Rows from expert 17 of block 11, named by matrix and row number. Rows with one number belong to one neuron. Each number is 128 + 32 x the weight over the matrix's rms, rounded and kept within 0 to 255. All counts start at 0.
# up: expert up (model.blocks.11.mlp.up, 32x192x192), inputs 0-63
# down: expert down (model.blocks.11.mlp.down, 32x192x192, transposed), outputs 0-63
up.1 [ 89  28  90 115 220  60 102 132 126 170 105 176 151 142 150  61 114 158 102 126 119 172 105 205 186 140 255 197 163 145 138 107 120 105 154 147 154 133  79 131 161 118 145 116  62 142   3 114 172  64 102  37  83 177 147 108 229 117  90 141 129 116  43  68]
down.1 [151 123 157 120 160 123 161 144 167 153 177 132  93 101 110 117 147 114 115  93  84 150 125  44 152 146 122 103 182 153  97 135 113  64  26  96 197 113 105 104  57  88 100 135  98   0 161 113  89 121 123 124 126 124 138  93 131 132 137  95  64  90 117 147]
up.2 [143 104 158 124 136 137 112 105 107 144 146 115 121 126 116 124 124 132 128 125 122 131 147  94 155 144 112 114 125 141 148 122 107  94 138 156  87 155 160 128 130 160 129 125 113 173  91  98 128 107 127 106 137 115 107 152 136 143 114 128 113 127 106 115]
down.2 [146 146  98 179 144 135 131 138  30  85  92  89 155 147 108 130 128 100  98 146 102 130  71 185 189 150 133 148  67 130 140  94  96  91 176 174  96 156 132 102 100 159 122 119 130 167 190 139 122 140 105 174 125 108 156 145 144 120 160 114  85 186  90 151]
up.3 [113 174 116 114 210 135 114 130 130 120 131  97 137 183 106 141 209 124 148 109  71 199 126 116  77  94 176 134 135 119 144 113 126 131 111  67  71 173 144 163 196 138 128 139 155 160 143 114 149 112 162  96 195 127 131 195 193 135  85 116 150  86 116 114]
down.3 [138 130 147 161 131 150 106 139  80 118 115 114 127  85 125 151 145 160 104 108 109 108 115 130 149 164  70 102 152 124 144 145 108 132 138 134 100 148 165 126 110 163  97 139 144 140 143 120 152 101 189 181 132 139 144 137 160  97 157  88 131 125 139 169]
up.4 [142 141 123 125 118 138 117 114 146 157 123 159  88  93 102 125 159 109 154 163 186 170 133 127 134 161  85 124  96 196 118 153 121 116 105 150 157 155  97 191 103 141 149 116 124 121 179 150  99 197 134 152 135 129 144 140 209 140 117 157 179 168 111 118]
down.4 [194 168  95 173  77 144 121 100  91 173 170 179 136 126 127 208 155 143 127  71 146 130 134 114 195  99 156 112 181 123 158 133  98 116 105 142 110 130 146 150 157 124 161  88  77 113  90 152 158 109 138 158  86 111 126 182 149 186 156  72 167 110 128 104]
up.5 [108 135 168  80 104 128  90 159 153 100 112 100 121 108 118  99 111 102 110 101 157 101 113  86 121 145 149 123 121 177  84 115  95 156 147 149 124  64 151 167 159 124 118 146 113 120 154 140 147  95  96 144 131 116 142 232 126 129 130 166 125 110 143  98]
down.5 [104 110  68 114 144 107 176 131  89 117 137 121 130 138 126  97 158 145 122 139 144 100 168  94 166 127 203  91 140  99 109 114 155 101 119 121 153  57 120 179 131  98 111  98 138 145 142 105  96 165  76  84 111 133  71 101  87 142 126  94 146 142  87 150]
up.6 [121  86 117 129  74  94 124 126 132 125  70 105 132  91 119 134 104 110 150 152 117 145 109  84  96 115 158 166 179 159 154 183 138 109 156 135 111  91 165  96  98 161 124 142 157 132  98 108 139  72 210  95 153 153 123 169 183 107  94 188 121 140 119 118]
down.6 [141  62 102 146 100 126 136 110 132 146 121  99 127 131 145 161 119 113 129 110 125 160 112 109 145 141  83 137 168 148 117 136 147 103  91 153 157 148  43 158 169 194 132 138 129 130 110 103  93 184 162 189 125 134 149 129 113 128 143 107 108 132 124 104]
up.7 [ 90 114 131 141 172 176 173 101 108  83 139 174 105 175  49  86 116 124 133 132 152  95 134 118 178 154 245 169 166 141 105 159 171 164 154  83 119 127 125 167 133 132 145 133 130 103 119 147  78 132 153 164 143 120 132 136  93 152 143 131 155 132 125 107]
down.7 [130 100 102 133 120  69 107 193  75 157 203  79 132 121  73 237 143 117 183 109 170  95  97 197 112 138 101 152 162 144 125 133  54 138 164 120 145  78 192 160 101 141 149 151 142 172 106 127 134 124  94  87 151 148 129  94 148  67 117 103  85 112 172  88]
up.8 [105 146 154 133 150 122 156  99 156 145 132 133 119 131 112 129 162 124 119  61 172 154 143 101  61 145  92 134 122 121 167 109 125 105 103 130 145  98 163 130 143 120 170 160  94 117 106 150 116 137 110 147  85 146 118 168 128 117 135 125 142 132 127  99]
down.8 [109 138 128 130 147 141 101  90 119 132 107 152 130 152 166 150 103 135 128 135 112  99 120 111 104 116 148 110 116 171 170 141 177 139 118 143 155 116 156 139 102  78 141 100 128 128 188 140 163 164 106  93 123 130 133  97 132 113 177 150 200 138  68 144]
up.9 [137 165 113 101 116 123 157 172 111 111  92 112 100 127 173 125 136 117 143 103 169 164 143 232  99 152  63 129 153 189 166 115 125 113  83 121 140 106  70 152  94 133 105 172 119 140 150 125 159 149  87 198 121 133 152 136 160  95 159 103 147 126 124 173]
down.9 [125 171  71  69 104 119 116 104 164 167  87 155 133  92 184 205 114 199 176 210 120 158 115 169 113  93 186 127  98 239  35 160 131 139 148  93 193 153 101  25  99 102 128 104 104 149 190 110 137 116 111 121 134  81 150 187 147 160 115 114 189 136 195 163]
up.10 [ 61 109 160 167  89 124  85 165 145 107 187 113 141 196  89 150 173 127 111 111  77 194  94 115  47 130 157 139 135 172 129 167 118 107 130  72 158 138  84 180 119 118 114 115 169 128 122 156 103 192 143 149  82 142 129 253 136 148 135 107 193 108 143 114]
down.10 [143 185 147 150 102 138  43 133 134 138 142 185 107 126 105 147  89 191 186 115 111 110 141 132 136 141 162 132 116 128 122 129 144 110 104 183  93 119 175 125 141 175 149 142 108 110 101 111 106 121 143 143 101 150 122  94 213  68 137 120 178  77 115 123]
up.11 [124 159 163 146 162 109 151 160 105 113 118 126 124  52 147 189 147 135 138 124 127  86 124 117  94 133 118 116 128 155 121 142 118 128  48 114 160 135 152 133 148 150 116  84 152 159 152 166 127 186 116 135 161 141 166  49 118  73 138  88 159 123 144 148]
down.11 [120 159 147 137 144 155 132  81  99 139 116  97 102 131 103 124 141 152 138 125  91 119 143 101 165 103 166 144 160 136 103 154 140 117 166 160  51 126 106 108 150  98 152  89 130  60 150 110 112 103 152 124 151 108 128 130 177  85 117 159 187 159  87 138]
up.12 [145 139 144 118 107  64 102 152 153 150  57 170 184  82  99 122 114 121 166 174 144 159 113 155 150 132 133 113 105 130 138 128 212  92 136 156 151 155 148 156 185 143  86  95 143 129 100 135 112 172 139 154 133 102 102 138 161 135  58  88 109 104 106 153]
down.12 [ 93 126 130 127 135 158 164 142 119  82 100 134 130 139 225 110 153 110 122  95 157 129  80  79 157 164 130 139  73 148 158 119  75 176 119 149  53 119 121 119  46 106 158 124 127 122 122 127 105  80  95 137 122 113 139 165 180  87 154 179  80  96 106 117]
up.13 [112 160  60 106 201  85 141  81 121 135 103  79 102 229 113 139 102 153  89 115 119 146  95  89 139 107 194 168  72  63 191 101 169 173 130 107 128  95 176 154 205 130 163  63 124  67  85 128 177  23 139 153 131 137  98 141 214 103  40 103  93 112  52  33]
down.13 [100  80  74 145 109 124 181 153 158 119 125 124 122 116 179  87 109 147  74 111  47 234 118 157 151 179  79 161 134  99 118 145 127  73 157 190 169 139 122 159 100 107 117 142 146 171  74 157 163 153  99 102  67 109 148 179  33  65 224 132 101 180 165 117]
up.14 [160 153 103 111 125 120 126 136 107 101 125 123 125 100 111 113 111 136 124 114 102 106 119  96 139 131 137 111  87 122 137 131 138 137 133 133 130 152 111 118 167 117 143 100 123 142 132 120  96 152 133 124 115 128 110 132 122 127 115 147 133 119 160 131]
down.14 [129 120 118 147 108 134 131 109 154 118 115 102 146 113 114  84 116 102  88  92 130 124 127 107 124 102 149 132 145 119 168 126 117 121 110 102 134 166 120 125 138 142 145 147 124 101 113 124 107 137 147 139 148 110 145 100 151  99 136  85 137 128 135 136]
up.15 [139 118 108 157 118 122 157 163 107 133 127 158  95 131 123 121 165 145 126 133 134  99 130 101 130 126 103 118 138 121 137 122 129 144 153 136 161 173 144 126 134 129 144 111  81 127 129 129 120 112 131 110 142 153 137 125 112 150 147 146 120 125 109 112]
down.15 [166 102  92 131 103 136 181  97 126 118  74 130 165 100 113 184 105 125 153 128 150 129 117  91  96 116 158 125  85 119 125 118 110 193 124 123  78 141 139  96 149 158 114 151 123 159 143 102 120 122 167 131 134 120 151  97  93 162 128 140  79 154 149 161]
up.16 [109 152 148 151 131 135 108 175 106  93 107 154 134 122 160 128 147 125 109 137 163  93  78 195 118 134 124 111  92 105 144 146 104 142 112 103 187 109 105 197 175 155 166 141 122 116 187 145  97 121 130 160 138 161 152  74 115 143 169  73 115 116 131 137]
down.16 [ 93 137 168 124  92 141 124 158  88 125 120 120  68 148 118 107 134 112 122 136 132 125 157 181 202 135 132 180 118 148 143  98 138 125 147 124 116 100 199  52  75 140 137 119 136 189 129 148 113 137 140 103  92 122  74 101  96 139  98 125 143 186  68 138]
up.17 [149 133 126 116 110 153 133 129 150 144 149 101 132 114 128  69 144 150 164  95 138  86 162 118 148 175  75 111 113 139 124 111  64 147 111 146 137 135 138 155 146 138 118 117  85 167  86 114 127 120  99  91 124 135 129  92 120 161 159 152  85 103 117 128]
down.17 [ 85  91 117 102 207  94 133 155 147 108  60 160 152  98 108  97 160 154  71 147 132 136 112 123  82 132 182 168 100 130 118 155 116 188 137 130 138 124 131  94 157 142 135 161  97 114 203 137  94 164 118 119 132 133 118 153 118 136  40 145  90 148 185 153]
up.18 [113 127 107 117 127 159 167 116 131 147 125 132  86 131 125  90 139 135 162 133 144 124 150 109 123 130 122 150 157 126 127 135 139 118 113 119 110 105 115 103 113 141 142 148  93 137 112 110 124 107 167 112 156 147 135 117 114 127 153 145 132 145 108 106]
down.18 [122 132  79 119 134 128 135 136  75 109 111  92 187 127 104 193 152 159 120 137 103 101 124 114  97  88 115  98 158 147 118 173 106 184 136 144 169 118  96 144 182 141 114 166 148 123 191 101 135 151  97  92 161 139 139 134 120 131  96  89 141 177 132 140]
up.19 [110 178 107 138 109 138 156 127 142 118  62 109 108 104  53 192 199 138 215 125  92 129 105  28 149 148 131  27 156 136 159 102 111 161  32 130  67 150 159 202 126 149 114 119 144 122 214 141  88 183 141 165 174 122  97 141  80 172  91  74 173 133 140 211]
down.19 [159 168  99 143 126 109 110  94 154 157 117 110  91 129 113 188 116 100 141 124 146 112 145 146 131 125 137 168 179 118 150 134  95  95 160  77 140 196 122 158 180 164 112 115 113 109  93 113 111  83 131 243 110 119 155 118 111 100 163  98 119 110 162 178]
up.20 [145  74 203 184 173 116 167 116 119 126 120 108 109 129 135 177  94 102 113 173 105 102 157  78  99 168 153 128 109 138 166 157 150 147 127  93 157  53 200 133 157 104  90  37 159 129 133 171 107 104 162 112  91 156 135  81 135 199 161  97 180 153  97 113]
down.20 [130 122 105 141 137 121 163 138  39 140 169 106 143 145  90 115 148 106 140 117 138 108  94 119 160 176 186 126 160 108 127 119  91  90 114 170  66  83 126 143 154 100 128 125 152  98 131 124  84  99 151 100 152 143 108  82 118 122 118 108 140 125 130 103]
up.21 [127 177 124 104  74 108 144 150 158 166 121 125 159 123 158 136  99  92 121 156 217 136 159 109 151 128  96 143 127 123 135 144 195 152 134 133 234 161  77 142 160 134  85 134 103 135 174 152 109 174 125  89 176 148 134 126 161 130 137 176  84 119 150 179]
down.21 [104 155 176  93 188 135  99 163 132  99 135 118 117 170 159 133 123 155  83 136 127  98 124 147 106 103 207 125  64 138  68 146 182 142 159 141  60 154 146 159  89 124 135 103 145 133 184 113 151 175  61 217 144 137 102 154  74 154 111  70 110  93 166 167]
up.22 [ 38 154 136 122 210  55 122  98 139 140  73 126 112 223  31  74 102 110  53 204 123 210  58 135 107 131 168 156 173  93 122 154 144 121  98  30 152 147 134 255  71 120 213 169 255  76 147 138 141 134  66 100 169 106 146 124 168 109 137 149 222  92  97 166]
down.22 [168 109 108 116 116 138  75 145 199 169 156 173 105 137  60 252 109 127  61 110 117 174 103 128 128 159  84 141  81 188 220 137 157 139 171 139 150  99 103  64 155 138 124 115 125 152  90 161 164 127 136  78 159  97 145 135 160  21 157 100 255  83  81 116]
up.23 [102 145  94 126 149 122 143 164  88 149 163 127 145 108 203  57 124 118 151 226 138  65 145  60 103 139 108 127  95 125 193  88  92 119 135 145 195 147 160 170  81 174 125  96  96  87  99 100  68 184 110 156  99 125 110  81 115 140 163 155 155 112 149 125]
down.23 [204 166 122 140 124 154 122 114  87 136 143 129 133 130 207  79 151 126  99 110 130  86 134 131 135 167 112 125 150 120 202 139 123 101 113  91  86 103 147 106 198 166 141 112 116 129 134 106 122 160 131  69 126 111 128 121 124 159 100  84 159 160  30 143]
up.24 [137 135 123 138 133 115 139 101 125 128 135 119 133 133 127 120 131 129 124 124 159 142 136 118 110 121  75 125 101 114 139 110 128 135 132 138 142 119 105 132 140 150 105 111 118 137 119 114 109 118 107 129 117 122 172 126 152 136 140 136 137 108 109 124]
down.24 [ 97 125 146 105 159 143 135 111 130 128 131 126 128 144 122 116 140 146 113 159 127 137 128 148 119 104 156 124 129 115 124 121 151 121 111 107 131 111 141 120 120 107 137 116 122 122 141 131 119 163 122 109 137 132 110 121  86 113 112 107 114 106 132 122]
up.25 [137 122  86 103 162 148 105  83  81 112 190 161 108 155 146 165 102 132 172 168 214 151 103 127 131 122 151 168 137 181 100 132  86 137 102 121 132  94 113 157 146 150 143 132 144 165 144 150 106  74 152 122 158 109 166 128 164 126 204 145 135 107 101 111]
down.25 [124 116 105  99  55 107  34  66  62 165 191 129 126 111 145  79 132 140 135 129 138  75 134  82 115 187 139 168 145 126 138 111 175 102 120  58 164 162  76  85  94  85 117 118 143  67 127 127 143 125 133 109 177 136 146  87 114  88  92  90 144  28  81 114]
up.26 [ 50 123  65  75 158 181 158 134 150 131 116 124 172 165  91 149 113 152 155 148 181 151 148 151 158 109 153 129 144 147 131 114 103 132 106 131 124 112  90 154 151 162 108 109 122 123 160 140 143 141 125 129 150  78 125 132 163 123 142 113 154 146 146 130]
down.26 [ 88  37 161 132 143 115 106 140 142 175 179 142 128 115 139 115 137 192 166  92 141 159 139 129 187 135  92 181 159 117 143 130  78  71  87 121 129 139 125 182  95 134 114 130 100  90  86 114 163  81 186 136 102 105 173 107 140 108 138 176 154  45 197 134]
up.27 [133 145 140 123 118 121 108 119  95 122 147 110 131 122 125  88  99 118 135 130  99 130 126 101 123 105 128 135 137  96 129 121  78 107 132 123 117 106 148 110 141 112 137 118 102 149 112 103 145 130 153 113 137 103 140 138 138 140 129 127 118 142 102 101]
down.27 [145 115 126 145 123 132 156 136  72 121 127 125 131 158 122 143 140 125 118 145 111  96 111 150 150 138  99 150 127 120 136 119 107 123 155 140 130 129 139 140 125 130 122 131 132 139 133 140 120 128 130 156 126 139 140 131 106 130 163 146 103 192 150 123]
up.28 [ 97 107  97 146 173 171  88 124 178 109  91 125 204 122  77  75 110 138 155 128 169  85  91 119 141 156 151 173 144 123 121 112 126 180 169 130 144 152 166 105 134 134 162 130 159 160 113 122  87 124  87 185 126 130 136 157 126 129 124 128 119  79 115  97]
down.28 [ 91 128 126 138 131 123  61 140 152 147 141 104  93 113 133 101 141 160 146 142 132 107 149 134  54 139 132 118 134 100 133 134 130 146  97 186 148 126  62 142 188 130 139 129  95  99 151 125 114 142 198  68 106 150  74 145 218  92  82 195 134  53 130 137]
up.29 [ 84 157 121 116 129 114  86 141 103 132 118 153 143 103  70  38 138 133 160 139 144 192  75  66  63 105 156 173 164 157 155 147 118 113  91  84 132 168 155  52  80 125 214 141 106 136 116 125 151 176  95 101  88 124  94 100  66 151 147 129 151  70 140 145]
down.29 [213 212 139 133 103 198  39 100 122 114 129 127 148 178  67 203 103 176 226 119  67 120 155 117  38 108  37 141 116 166 145 112 136 171 134 140 140 102  65 180 162 106  90 152  95 126  87 163 128 180 182 118 171 135 158 132 198  62 128 102 172 106  34 168]
up.30 [125 145 140 146 151 127  95  83 110 114 132  78 128 116 146  87 119 130 125 101 117 162  87 146 169 136 143 129 108  90 120 141  88 107 120 131 151 115 160 150 141  90 143 144 117 157 132 104 129 134 110 117 137 126 160 144 110 130 130 143 112 119 105 126]
down.30 [ 96 103 119 142  93 132 185 156  85 109 115 127 138 142 108 120 101 159  77 140  82 112 127 152 119 132  85  91 118  87 125 103  85 118 118  98 169 134 127 154  95 143 100 114 147 141 137 144 123 155  84 158 121 133  99 134 110 119 158 136 129 193 131 151]
up.31 [116  73 121 172 165 125 178 171 128 170 152 109 160 155 191  49 122 125  68  41 137 159 138 255 106 135 150 142 175 136 125 122 134 157 152 144 123  74 115 103 233 134 160 130  90 103  85 106 187 130 146  42  79 133 126 133 212 116  99 209  89  69  72  93]
down.31 [ 92  80 141 112 202 106 173 154 171 143 215 197 140 155 104  78 112 122 163 123 167 145 135 145 203 127 160 118 154 182 119 149 103 122 109  90 147 109  86 111  49 109 143 125 135  68 115 141 143 102  67 187  82 146 174 133  69 186 172  89  74 105 187 123]
up.32 [192 151 129 120  94 130 215 155 138 135 123 136  80 161 177 120 152 163 167 164 171 145 157 156 135 116 127 122  64 109 177 106 169 171  69 122 169 119 158 172 162 122  77  91  83  94 176 153  84 153 128 116 121 109 143 133 169  80 112 196 125 185 154 172]
down.32 [146 133 114 139 206  96 198 106 130 129 137 164 147 166 160 196 132 135 108 155 155  67  84 182 216 156 182 170  54 181 112 125  98 161 183 145  37 190 168 126 110 126 135  82 110 182 177 128 173 119  21 238 145  95 148 112 124 186 197  92 126 183 139 114]
up.33 [ 72 105 121 148 119 125 116 132 139 135 101 137 175 170 124 129 103  88 122 113 166 152 112 107 135 109 147 178 139 134 187 134 161 154 176 126 228 133  84 122 110 149 168 170 128 158 175 164 107 125 130 111 159 123 133 167  95 155 126 114 114 142 167 143]
down.33 [157 108 140 138 177 129 114 164 106 108 120  86  69 122  64  74 152 110 127 158  71 112 144 113 165 171 139  88 124 110  79 173 137 138  65 205  93 118 189 156  68 116 129 124 149 113 116 138 141 126 124 129 134 138 121 107 167 113 135 108 156 118 123 169]
up.34 [154 126 145 149 127  90 137 150 100 139 128 131 128  99 157 103 151 124  91 161 133 142 135 129 118 105 105 125 115 119 133 125 129  96  86 114 132 112 149 101 149 100 116 114 140 105 129 153 120 145 105 113 102 181 126 106  87 140 103  95 142 117 134 134]
down.34 [122 132 131 155 155 141 162  97 135 143 135 139 120 121 132 125 126 130 145 136 133  78 139 100 121 111 114 116 133 145 133  94 147 106 131 133  77 127 150 135 129 111 120 130 135 112 139 113 115 110 118 121 147 135 148  95 142 130 124 165 148 147 129 131]
up.35 [129  81 180 136  82 143 136 155 133 106 162  90  44  60 149 154  74  96 151  55 145 177 125 115 128 136 127 115 160 103 120 133 144 115 130 125 200  97 127   3  80 120 141 106 125  56 158 122 184 141 145  95 102 116 100  53  93  46 159 127 184 143 210 133]
down.35 [175 123 125 128  81 135 125 133 120 153 129 113 154 109  93  73 116 106 195 165 126 122 122 155  86 133 121 134  83 193 151 123 167 176  92 134 108 106 141 212 125 110 115 121  89 175 125 123 124 134 120 182 134 124 157 111 145  95 150 126 170 136  63 110]
up.36 [145 124 165 133 108 156 154 114 107 103  97 121 150 146 114  85 188 124 122 166 125 105 107 102 105 114 124  92 129 117 136 122 137 129  92 121 193 115 171 121  87  82 143 115  71 109 157 113  90 134 113 150 171 158 113 150  79 106 155  94 143 141 118 138]
down.36 [178 135 116 139  77 149 140 120 116  97 125 100 101 109 160 200 101 150 189 105 115  83 132 130  90 153  99 145 155 129 129 110 132 155 142 166 133 123 152 110 215 175  86 146 102 149 144 108 145 150 163  88  74 157 144  57 100 136 141 103  80 176 148 157]
up.37 [127 146  93 154 117  71  56 145 164 137 100 115 135 152  79 137 236 131 179  98 145 136  60 145 127 134 146 180 114 157 166 176 161 170  88 100 111 128 109 169  86 134 122 137 104  76 104 125 104 139 163  93 133 107  61 173 131 126  97 152 164 130  51 108]
down.37 [209 175 147 161  56 146 136 127 159 131 173 115 130 133 167  79  89 137 166 111  97  92 117 107 165 171  84 131 132 147 103  82 160 132 130 126 128 106 141 126 166 127 109 151 105  94  99 139 116 141 162 102 155 132 154 125 216 114 166  75 118 115 145  73]
up.38 [125 120 141 144 122 128 141 109 135 116  93 131 117 124 128 122 135 128  88 139 127 150 152 120 108 157 126 117 128 110 117 102 117 114 119 119 137 116 128 153 142 125 118 139 103 129 117 148 131 104 147 128 104 133 142 144 143 140 151 111 125 148 125 130]
down.38 [ 82 129 116 131 102 124 149  92  86 112  97 125 137 114 133 120 118 136  88 166 140 178 132 148 109 116 117  75 111 119 147 118 118 137 112 169 159  70 114 105  85  84 124 106 135 120 115 108 112 136 111 146 152 135  96  44  64 157  79 128 176 166 172 176]
up.39 [111 129  57 130 123 138 122 146 149 128 212 101 111 119 171  93 124 145 134 168 101 115 162  79 115 126  93 121  88  93 148 173 112 130 132 142 134 112 143 147 167 153  68  62  95  95 120 104 134 125 167  35 134 106  96 112 165 109 103 178  97 154 126  94]
down.39 [ 85  94 126 120 189  97  82 153 122  94 107 186 143 150 208  96 127 120  72 102 139 201  93 188 162 129 153 100 114 115 135 110 128 127 192 141 126  94 124 157 128 125 143  87 141 159 154 135 185 130   0 142 118 127 143 132  82 171 125 110 171 127 118 166]
up.40 [142 160  96 155 158 168 136 111 111 173 108 129 127 165 114 132 139 141 119  78  94 156 124 160 128 106 141 104 161 111 131 113 105 104  97 124  78 131 117 142 150 134 120 131 132  92 107 132 128 154 130 121 104 128 142 192 133 161  99 118 172 140 137 165]
down.40 [106  84 196 151  92 123 142 111 177 157 131 120 132  98 103 110  97  93 194 196 111 120 138 141 145  96  91 150 153 151 168 144 148  96  90 128 152 127 134 107 122 106 143 141 119  91  76 120 103 142 144 119  77 136 172 145 126  80 167 124 137 151 138  99]
up.41 [136 120 162 208 113  95 131 208  77 169 128 112 113 119 165 119 151 123 127 152  95  68 130 123 108 138 181 113 103 168 155 118 140 123  88  85 205 131 201 142 170 117  97  64 123  93 201 172 109 195 138  87  19 203 143  45 102 104 185  93 233 106 146 166]
down.41 [147 183 143 167 184 131 111   4  99 190 149 151  78 145  68 138 130 148 191  95 164 100 140  91 151 140 126 107 174 135  78 129 155 103  94 112  48 138 139 103 148 105 152  97 138  63 121  93  94  60 111 188 155 105  93   0 107 105  86 137 175 157 116 102]
up.42 [135  99 157  91  33 213 137 126 118 105 135  95 174  72 211 202  91 152 185 240 214 118 158 128 170 124 116 100 123 105 119 111 137  60 177  97 183 111 103 100 112 172  90 101 156 149 225 107 125 220 119 172 134 147 154 182 164 158 126 191 189  97 184  70]
down.42 [179 118 176 105 122 155 156 109  72 186 133 133 132 141 143 124 134  93 105  45 119 116 142 158  95 124 132 121 141 139  94 135 140 128  92  97 100  74 161 179 145  47 136 155 146 148 143 137 151 132  98  99 163  74 104 103  93 115 108  44 100 159 145  91]
up.43 [128  88 133 138 126 126 186 120 138 130 152 118 116 118 139  51 170 143  93  84 134  92 147 133 117 103  83  91 146 126 129 154  90 103 112 131 114 115 113 127 131 188  94 103 152  93  88 125  63 131 102  98 132 151 118 139  64 158 143 114  79  99  95 124]
down.43 [ 51 141 107 128 154 109 128 186  99 136  30 112 190  94 119 147 140  85 132 119 117 118  96 140 111 125 149 169 128 142 114 132 173  97 126 155 164 107 130  86 158 138 118 168 163 153 151 100 114 161  90  80 109 154 157 163 223  49  82 139 106 182 119  80]
up.44 [111  94  73 163 189 155 162 170 125 144  99 206 130 139  96 188 153  93 107  99 193 163 164 150  64 170 206 151 124 101  80 102 168 172 113 116 159 110 118 165 152 161  77 128 130 113  63 122 152 184 128 140 142 142 179 144 138 144  79 101 189  70  81 104]
down.44 [251 118 167 191 192 112  89 160 118 134 177  81  80 129 209 110  93  81 181 114 127 204  70 155 169 153  82 203 154 171  81  91 118  43 175 148 103  87 180 116  45  84 130 120  61 169 147 127 135 210   8 130 161 137 118 170 141  96 118 154  97 102  98 105]
up.45 [118  97 126 142 106 104  81 141 123 173  57 133 110  34 112 198 119 109 163 195 112 196  39  87 113 122 140 141  87 140 170 126 178 166 141 133 149 149 142 135 145  62 135  98 157 104 137 104  91  87 131  71 118 103  81 156 159 155 106 105 122 148 180  68]
down.45 [191 154 168 105  22 137 118 123 134 152 138 136 108 130 199 138  82  84 109  80  73 114 139  55 127 135 110 125 139 137 145 117 120 134 132 117 128 128 106 135 155 138 109 136 138 121  41 119 104 118 159 144  87 131 137  68 116 136 200 152 105  99 111 104]
up.46 [144 108 128 140 123 136 105 124 133 115 100 102 128  94 104 114 109 131 116 145 112  94 103 127 133 159 121 114  88 113 134 106 144 112 123 147 129 154 144 138 150  84 111 140 122 146 134 152 120 146 114 124 132 101 118 148 130 132 118 107 118 120 146 140]
down.46 [119 101 114 138  95 118 126 121 194  94 107 163 123 131 136 151  99 134 144 134 134 103 106  99 105 131 151 143 128 130 179 107 128 110 148 108 112 162 129  98 144 114 119 143 132 131  90 129  83 116 138 149 131 115 145  87 134 138 168 156 113 112 167 130]
up.47 [160  71  98  80 134  91 155 119 189 123 178  61 171  78 148 136 151  83 173 141  32 194 109  59  62  90 118 148 189 169  93 140  84 201  62 132 100  13 113 255 162 114 166 108 149 115  63 101 128  98 125 213 119 154 150  90  85 110 118 101 108 134  98 126]
down.47 [153  76 100 124  48 141 129  93  79  87 166 133  77 113 139 157 119 144 164 193  13 196 158 140 239 172  55 132  81  80 114 129 120  97 123  97 103 146 160  60 120 193 102 149 128 125  99  98 132 185 182  86 136 114 125 182  97 108 149 168  89 143 104  86]
up.48 [140 102  93 117 141  96 107 127 174 194 169 146 158 159 134 160  63 166 155 111  91 137 133 107 151 116 136 101 115  99 105 111 109  95 141 137  41 118  86 117 147 104 137  90 150 132 118 129 158 174 150 142 107 129 129 143 120 141  71 198 198 106 146 133]
down.48 [129 111 114  69 142 141 151 157 153 135 148 136 128 136 141  82 128 114 166 112 124 126 130 114  93 139 113 179 155 123  92  93 106 138 134 108 175 113 145 115 177 123 123 121 112 155 103 112 148 118 145  62 163 148 135 158 132 135  83 144  89 146 131 132]
up.49 [144 122  81 144 157 121 104 143 108  75  94 150  93 121 162  94  94 113 100 123  88 131 151 172  95 156 179 109  84  97  97 109 169 175  92 127  57 161 112 152 174 165 106 168 135 134 113 146 136 116 126 156 100  92 144 121 116 142  88  87 101 129 147  95]
down.49 [155 120 146 145  53 126 144 117  85 123  99 143 139 115 212 141 113  83 180 121 149 164 118 135 206 126 142 141 152 122 179 133 155 129 178 107 156 141 113  85  94 126 100 133 137 149 110 130 133 114 159 107  93 113  95 135 112 147 131 163  95 126 166 132]
up.50 [113 132 135 152 127 115 124 136 126 119 157 120 150 105 155 114 128 112 122 156 111 128 118 117 124 132 107 119 123 153 130 137 112  96 116 122 124 104 147 102 113 106 105 127 118 148 128 150  95 123 116 119 157 139 104 118 114 158 137 100 121 148 112 136]
down.50 [121 123 128 119 136 114 138 133 112 143 149 112 154 130 117 102 136 127 166 143 127 121 100 138 153  96 134 144 133 118 109 122 101 117 145 143  95 103 148 120 156 128 115 112 144 129 159 122 124 143 130 140 153 145 115 110 131 117 129 133 117 145 118 116]
up.51 [105 153 160 169  95  50 116 139 130 138 167  75 136 166 153  81 103 129 126  93 165 239  93 195  78  98 197 167 128 162 121 115 135  75 190 171 158  77  92 177 167  93 108  78  90  94  66 118 186 137 118  88 109 138 140 218 216 125  52 203  87  94  74  67]
down.51 [107  96 187 160 164 159 177  77 140 164 106 172 130 167 169 101 130  63 110 157 145 124 145 157 161 129  84 129 111 186 139 125 181 115  97 138 145  75 149  75 107 118 121  99 116  87 161 139 158 151 111 228 116 148 123 152  76 128 159 107  93 100 156  78]
up.52 [142 149 114  76 123 153 105 131 215 142  99  82 130  91 100 108 120 121 205 107 164  73 144 121 126 119 156 148 170 207 101 110 126 192 240 105  54  81 123 119 115 103 125 152 179 160 163 156 113 149  88 210 136 119 154 145 190 147 113 192 124  98 141 143]
down.52 [ 97 129 146 142 164  79 139 130  34  95 135 184 144 153 184 137 136 135 139 178  93 115 141 155 133 106 220  94 119 102 108 139  66 145 108  84 181  82 138 122 173 209 152 121 155 161 131 127 110 171 193  99  81 127  78 158 153 166  42 114  89 146 133 165]
up.53 [119 107 132 136 136 136 120 102 125 124 147 121 135 139 131 125 111 126 118 135 110 131 128 126 135 140 130 127 128 138 133 125  98 118 140 151  82 114 162 134 118 150 161 120 115 154  93 103 130 113 117 126 129 121 116 128 125 142 141 129 120 156 134 118]
down.53 [132 128 121 168 141 128 146 137  62 106 109 100 136 132 123 127 147 106 134 140 117 116  73 157 185 143 132 137  74 112 119 116 112 109 174 156 101 150 123 131  83 130 119 137 137 151 177 145 105 137  83 163 139 144 154 138 134 145 135 107 141 154 110 130]